Weights of a small sound classifier: held-out accuracy 100%, trained on songs of 200 made-up bird species, synthesised, often over outdoor noise.
Rows from block 8, named by matrix and row number. Rows with one number belong to one neuron. Each number is 500 + 50 x the weight over its row's rms, rounded and kept within 0 to 999. All counts start at 0. Numbers have three digits each. After the name is the row's rms in percent of the matrix's.
# fc1: MLP up (model.blocks.8.mlp.fc1.weight, 2304x384), inputs 0-383
# fc2: MLP down (model.blocks.8.mlp.fc2.weight, 384x2304, transposed), outputs 0-383
fc1.1614 098:523513554460604558562526451609574479541544448514479488405511523502603469503531562586498492494472578504482458546519554516539565494527451421457532518527473531577533451522517539546513404590477422437449566504455565522524482437481403528501457480411527486563433554484589532492444575545495456446417500560516437464552516495470470429516475540537489574434594512550522502419557466555511554491477447493471455482542522470581358450516484445546451487589504451450594463442548431468450466499485462447410536448496438604445569530521465559558517467550626472488601497507546519472524570474622590459457476459448463492455502518517479579503487477516602498564456441527557453520458437491527441432491480490490491522481483527544380555463495598499433505504462404545514555451585519474502529430496514449479538435500496475468514511571491445511452582410541530466397549499455485491524505527448495438504530469432493457591552490553470505550567401495520585543504504401534494479523366503515594455536476532482524441591485497501432492482567625370606542544507430456519521501576485531529494527437431521475508518532452465427538439591598497554449512498510466527513547440525473484597605543518501500
fc2.1614 104:540440594525401485479424581542526492451441543496443431506524434474532480589574546622584422599493553520531490586506512468559540588602539466537523556515476454447567463518497489458512508453437457539476527599612518532521550593453581528441571552506546518464531533473485531502443588459460490535546470504527532524552440524564481542475576356477522615456524565453573442494545467559567489489544536486477424464513476477474504455419542466525498466527448539510466495478475498524566409484455501434603551435430504453466516508414593534541417537514435508509552515535453449478534448509530515479587503435515506435564507522442455528519469557507476496527413639518587503516550466574534406471452504478513484508463517426454583619528536527549486466561463423527561537433410430455517410493494548465522530483423492591495487529483437501440468489511448458531562394534505524437412525520448543495559505499532467494353470467502528514423567544576590491468565530405498504457534376513470443500512507511396457513510453491500497490467557428351511486500549525473401533526451472429521471473590504498540522518464521463537536527493496583524513504488522448473546568617543521597462506544473568463
fc1.1615 101:480457582544432537477513510496454498496525516482545535520461559533504488528522605491530477524435556538438547483551447501496491548447578549515539600390594424533587531540469515505540494565479555473438479502535589523428525538421582429456414482509455475528505430523538510507599554437400431583450458529492468530586564523505541517465525516473563552497509562474524433466546523549465487550482490512568433510531495533384434465580474538470522506546466503512521536442415488443527555497424533519525476457465564533598557486571561514522490518490572586498486528558510516489459568463509528477387372411410526498440470506583519465500452429566525553431573530406489517527560434511492495516468518486593618596371536486485448529447557541493593411447544520550541578508548447495452471467467419557473570547512509543433493526487560479549487498473498483505476469424500562539433509463447399540497537509527545445509482524514407433485503436421442518585516529508431517456451564444466406492516571454537451550497469594647550490539458547490456576481607505438456493476468511520547515483428438535475428385516455598512472463600537478470412534465535547567498547552546550495371590504474453480
fc2.1615 105:547440593491460507397521580513528502547545555498521519553605510484537579492493516649509474475457491532500525552562445515508440480511548487529566572546556451437462492472540427517524488461477631490391463550500500469447606438423547518417599390492425540554491422521461553496483501437509485451489557395503482495449553476494515567567542467532574489470436553515523435536585474566528453388551635437502545496558494491472505488517371506499485483540476516526409403447551515420467518475520455560494557529554550436499530466467514634551479461570482514446543527480427453534535435505502508468516467497514479493494565529484451428513477478491464529486449529499410523557500573497499578547509435495491501492457538424609507497545619614530476451538460560481474516429478565462590527538473417534467527515505482486477502466467548618530575540496466478493508514508678584474471463550463552513537523526560469538406529488574563525473436432410552495522401473471537619575508494431436400530485511464456488555502505525585554510455532497475444512537565550553453485497471473506528478402447432459459507551493480527494438485557392510459449518473421485481526506465523461533487564484658545564
fc1.1616 102:456517585436465607413443488478499518489527551471541525538547483503496558475464503575498599571578585376561590487540476347535529529481541529442607491471546527438479531516469474539416482506522532619530458586533512493421515470397532547490402491490556516512462588483565536557408545536512437478518543523567478411527529560383525515483549477485427524536623583478472485465542492422438437489477475548475551460527494466532546543480516452573546547578554486500507448533474549532592601452554475490432534495474484572451532497437484525545517484427508554517581464580464481445564386453503508543489566480469549527514489552460543535567512500478499426508547426521500516462465500462426443490474568505433531566447467470559545449419514517523462477453418486459467496459473520474536589528501585412459478541516518551459521538532604546446415517527427468471559385565525506452465503563499419463572465469452469475465385549523482441472493403533542500472568540455517567499374539489450483556517371588482524520470514482540444466492545473502503543607587407409470431502549501491445526542432541471498450515554548504450510513491430559402478579506528446539490498574488381463539501451554545467
fc2.1616 101:526405555596523479554578469448549538494543516406546468517601562505504495428578419487542603560427445424506526453450521556528638456439491510535524519528588494425445535471542529553480473512532523427491513554534494462495551538489477511513517454457473497553563517446491564376556520453632537525531494511439478565492452526475429490550448455474427480500497564519387493522505486494521493551527540567540458451496531443480556563503590508470489582492563528572516485517485438579527544459445457506494467527466466516557456615533446372545443487569510438459525488479510407519473569579514542509504528474542524450510474514539502581407483472565548575564449492458471555565508472595535503477450497437527524509458489508466540476536533521481449457474528572455440455448486482451566422423524410518606403521466428535589544471553480472542525552532591525481438506531410483481568498509501604455562510390546535499473545545552499519421488547487403494536624579502494479522498487471440513469451538413352400451494447457534455461498542498501511475542523542532493528514445480621648439407492524496501519371453473415514542484534486503410522577478529542531488437482555442523415550418496561447
fc1.1617 097:478560491677479487497555523439358455521481495459553389636463494512537481556462458481529496402541493374453495524461501501437486582439485475431562549506491492517528524485455568439511525544507481570556531508502473515504464440448507545465434430400616621429519382579506446486486513452466532561581528444428576532510497493485485453488617490472530527422454523474410479494495582506505523501449458525525523488464554587469498449475526525479538613492563574467598483543446456397551516486471499515435504438447467418565477562486483547508569413453446531492534585547459524480510476537517473540508505514443487532510519431470527457424442554506500506556508613472606617405520483512523503474577464408448536572409485472475533525481469505503465525609558491517426466547478458589473569497458390499452533425538574391408542452510460475504531479577542442453469442535476529538515536520461451571533430460455401489486523505457438416483440557504525516538437433493495492516624469573488452449390469539485555489438545483486542470535479402554520505497447586495460495536432494581548491526413505483505495496459548552529502563541509554485422533562501470535461529525514492502378456482486485483
fc2.1617 104:535519544458430476383520521497504505537571458509376521587526514420521457454395437527411566572459472472594466495538445512483482471486466445562569473502553465540424506533517471509472461546576578523485564506538536489487457466404490500574517495591510574502433577570421546548571566554538563563429479499526440467503592503533461535601469527475426599519461513438560584468615504440476500492520512480512460558507471450638525482531492430463463492427481448545471610464499510473540437509564525505533534447478476533466521574531525481518520524546517680591555442529498516512427493545459541408496515480555530454511550454582436443510457383446597497475421449501458538580484511572575584474536508499558486525535542499443455505464467537498382498505496476604461453498548418490498525505573454556484527421383469502498473520543455529606480544463558456463561524453451444504492399533543446540486545614484510522448494483444456466498418455591568559497470435468450494624557443496497533527448576497508494520471528413467485532466462531540605517515511518599472460529487499446472552573574547529543538554494444493492451458492435496538498493464452468512579525527461541402606551475529504588
fc1.1618 100:500467501507431526538504471491567534492499540538303518528580484546546448568496455500473462560607496520543512487474496456477526538479542483563577470500438531581440476513528477578548439491430488613462487538513463464472467482454525487406444418542517520581453533491565477504577498482488566493482512577506408456520494542525528456586440477516456532509536470546484530477536424500505389427536493632499530538493411518548464543590432491506522374472446576476464508458509431480525481517482437566450497450428517505533485550425505446466515477432472503442498496439497454554473509558506562467339438541522543460557520530480485418497430480531545607467344487529489539426425506478554526413529512411464437463555587537552458502546541515482493497443534454464588513482566569474540557443493445580508503458565580455315563462444501551513520621556522509499466492480508486419547529487517469444524549517548585448438398551536428493628553446402516520494397531532481424482563545483560537476529528461571517619521521542464508518435421458478535533475558472498447494493484525505434554438527548473470456491496520590442481544518431554545528430517414456471522540474537503465500576479451445586
fc2.1618 099:445473522518492524569529500533503462492440456509507403522477411558515496491481563613548587557461548562508565501516453588476458510420487538498506544409509453569503497511506485471505605468541539490484430530543498502509526472581521465556500485410519535536468436479607436583467484486482473524494427533523500435515394566463473411534487413538492456512561588466478508467601516523530533490522516496570554449442489481506449511554488522502467561615526497524525536419488546533490466470530485461413458507523366541579556480456506459482493533487437462497437540498515464514538494500446491402550568474572559476449532503472483413457562542427592452495533500566438518492471597568469483477521516530417490523437488373490506386423563474487564430603445488498514521468528500519576486498459508564449473418571521527515521421518438425549502579479420518524513510560497433524460580502405556477475553482484555475507564550410557603573590525482514482538521521508394418530376464499502482419400568357500472399418424532456484511480473380480445587481590542527514539486476437485466379464567517454558494555463506527450567531536403440620561512419541493489493493480495614485504532422470505508
fc1.1619 103:541500520496415520515435464542521572475469492606493433493519558493537352423430609527463524446468489373432495483558424564514544498579527425498530486462514484473555491432494451476581467510535532573535506547517601525531602491464472531505555473405525459553493467495430532587468424514443446473533571504480546424494629494500491450558384437542472482495511481410478467475474469539437441541440519466537515512388509612402459550578528454529591511485453461498480542459474584470481502506440552629448476519541486511454447478422517566552507439544563509498540519455526532486357541517576445540513509482510546466423566469432522581500447534577573504439511472582486562526458482508426530548459578504486444504487560509570341519512543508583460476530452535430413567502530496480588582507497464508489598507532449500572492495542567494530468583425524494501467574519418508417540649487624529521501508563553514440546463460470564480472532524396489483523481434590547493440592514547511581532523546556516532567515490526542530500491485492424551519475508510472592441553520491610505491458445473505546544505478439475531526516511499435444427477472538488488506510473558507363498546524508473459
fc2.1619 107:483667506603513506601510471452564485495557546527580488590516502609562501446490484448412457523479500518497439543478465489479493427552473583489374437591455533539457483517424464524444519388552584523552477499395513527473533479476576497432465514528580499514539508427481491474492538482448585446443410562518532528492442567532615500543426535558428448479417546449531511524485445545464473473489442534414439517490480430488449538360504460563528423548505521518445528539548484518473463488615463457522503420497477508506641573529612566529441407517546455532465500460495541455488545588411414623547485472492471529536470541476539421597445582541487490433588497472467506464476499532622451517486526547443518506602400465450555501549429487508541470430577562535482450482436422483487518444535609518489538563519530561477500553473540466486471470401519432467505526499472530475479550411594489499408492589592448509441472531524482485559458516456511532513500565500578485557506521524569446464498518434503556487439488503519448576521507494489475458583545550535543527544579463552494490535434468437441441537465428413585532479532499530484490430464511546481528486492442463554523495532561520430
fc1.1620 101:455514512389556487433489544498512479504503450487555540536488385470452392501519429512558399480512450455504477522538526523492435501572414591402496543481392498417539522525522484481475529538575550479402573512486569555518581467524512483497510483495516515493528512480527505493472538476497482679480552594555509461439512450465548511543479535442531554515568543549448534493640509614563453573519488568495484594532491463573501451504480486467432473475454569518529522462501493546520559426537494519519414462462474541537492651482496417551537440534479556469493527531455508466436458476471426437478457484520567502443527459481459590510588535534441606333467558486500536374522513518474570533425471429370503484497489527467396449417653455508533484545519519548537571470483425498533362451558526552542484485499486492435530476494471550498525521523528433531442528485494450441547555517493546501510554428523481475508541481562418515501485507497462566494491396581506577475512501514484489418509468485480513584544495560542566520492437497398471466563585526536538561519452494445406491587551468441415443513462542505460599415550541491499441522587461490532528566453545577462499614441512457500
fc2.1620 094:588536464650655544467502525482555461464589505540466436510475432430486479537493482453526446516426514460424523501540505430502463541536525449464448491500534526465519452513638434515491482546569541435514556592522437504449472490532462511509564480513470601522421444591447503581573558414459507512547491508462553570513595542498498605508535368455493458497423525449526571520552441480487475444430524431478416442560440483452530433527544449540450529572427513532491500547406456481465416533527485458514557585458542575467535519603541459478470475485471540516496469536473478442527565404499551475538489557473573484545491498547421472476416496496496528446430502408524473515565472480516467459433505456442578480488410421431532497515425456545453431508465559441607485455451514515620530485546537528401515493388492499459553527579543561504530424451434413586564562476489483500423531443538553463491464468516509569424530536457514487475470481524500466550433492508474537464473519481548597565496464539435463455566453428429552484508595520455445524481527585481506509604487436522479446566495506500581506478566408538387605473502552507537499633525560509470490456433501582488520454555531443517
fc1.1621 099:547499475395529489497473500538442443504506490552566465483572522534432502502448506583489540558426461430530545493498518435439541497443434443544438464462495500408480534541456535614500538535511516497544473547489496496466567550470480433564494525423549494535557445597460537514546499481502463530595612399498582536464484428465547448501484469453487490522524470456593449544483499552399413511535561476466524498543487537542425510483498556435513510553460525450537539462490589480546450480397459577432513489394565545546459449478506519544559408541549459521491531510581557668490538444540483562508554500381491488590549560561408447484514397514511536467619594454526681520463481509471502521486524507559562499413475488567455565472512461545494602451510529523456501470484572440432572604491573529529507477450556490486534470517531460458447479514492488458507495444520475452496472445466377470417498404415470400454499552506493462534570546509519553489413450515499557518527495500575548514488505566498513645549536518435511484480486419303496485579434473575461581476514539507517464508572467552427506446482441429444554488468519477487403541485531462470396457457528488519501527531466518498
fc2.1621 102:436548494513512451439559599409510529539360448462520414600550428536554495475494458493411528507434464539483430421376486529513482584564496466514507508583473535580441487541476467554589552600522446510438613513511429595448470505536490472474500489508533398477546512466555476562601588469454609507511575483501513549428485438478470424478470470530503512587606389555497554559513509463510571457533479528505490460600613528513541581519491436488446505520475478488477511592504560486493392489444491433510490460504462531491470549540454308514451474447573549500567444506457516451560605545482571544559552545469458533536548494484547505540473526520490485492497496495403553490418442483525500512477504514504461482538488474492459502493486449447507495489509504506500468538477512492507513479441564480565552465540406620390531529462487482482463438553448486573549517527386401489466435488466471487433557448515473538469469512471390456494446489474490474543562473395503499483485530452621509412478474431505453412471504504556463546558498512483491504504571400458528527537629460489486491541513482437426544566492393521495536520538378528453586525560467469512521450549443442510608454535596487486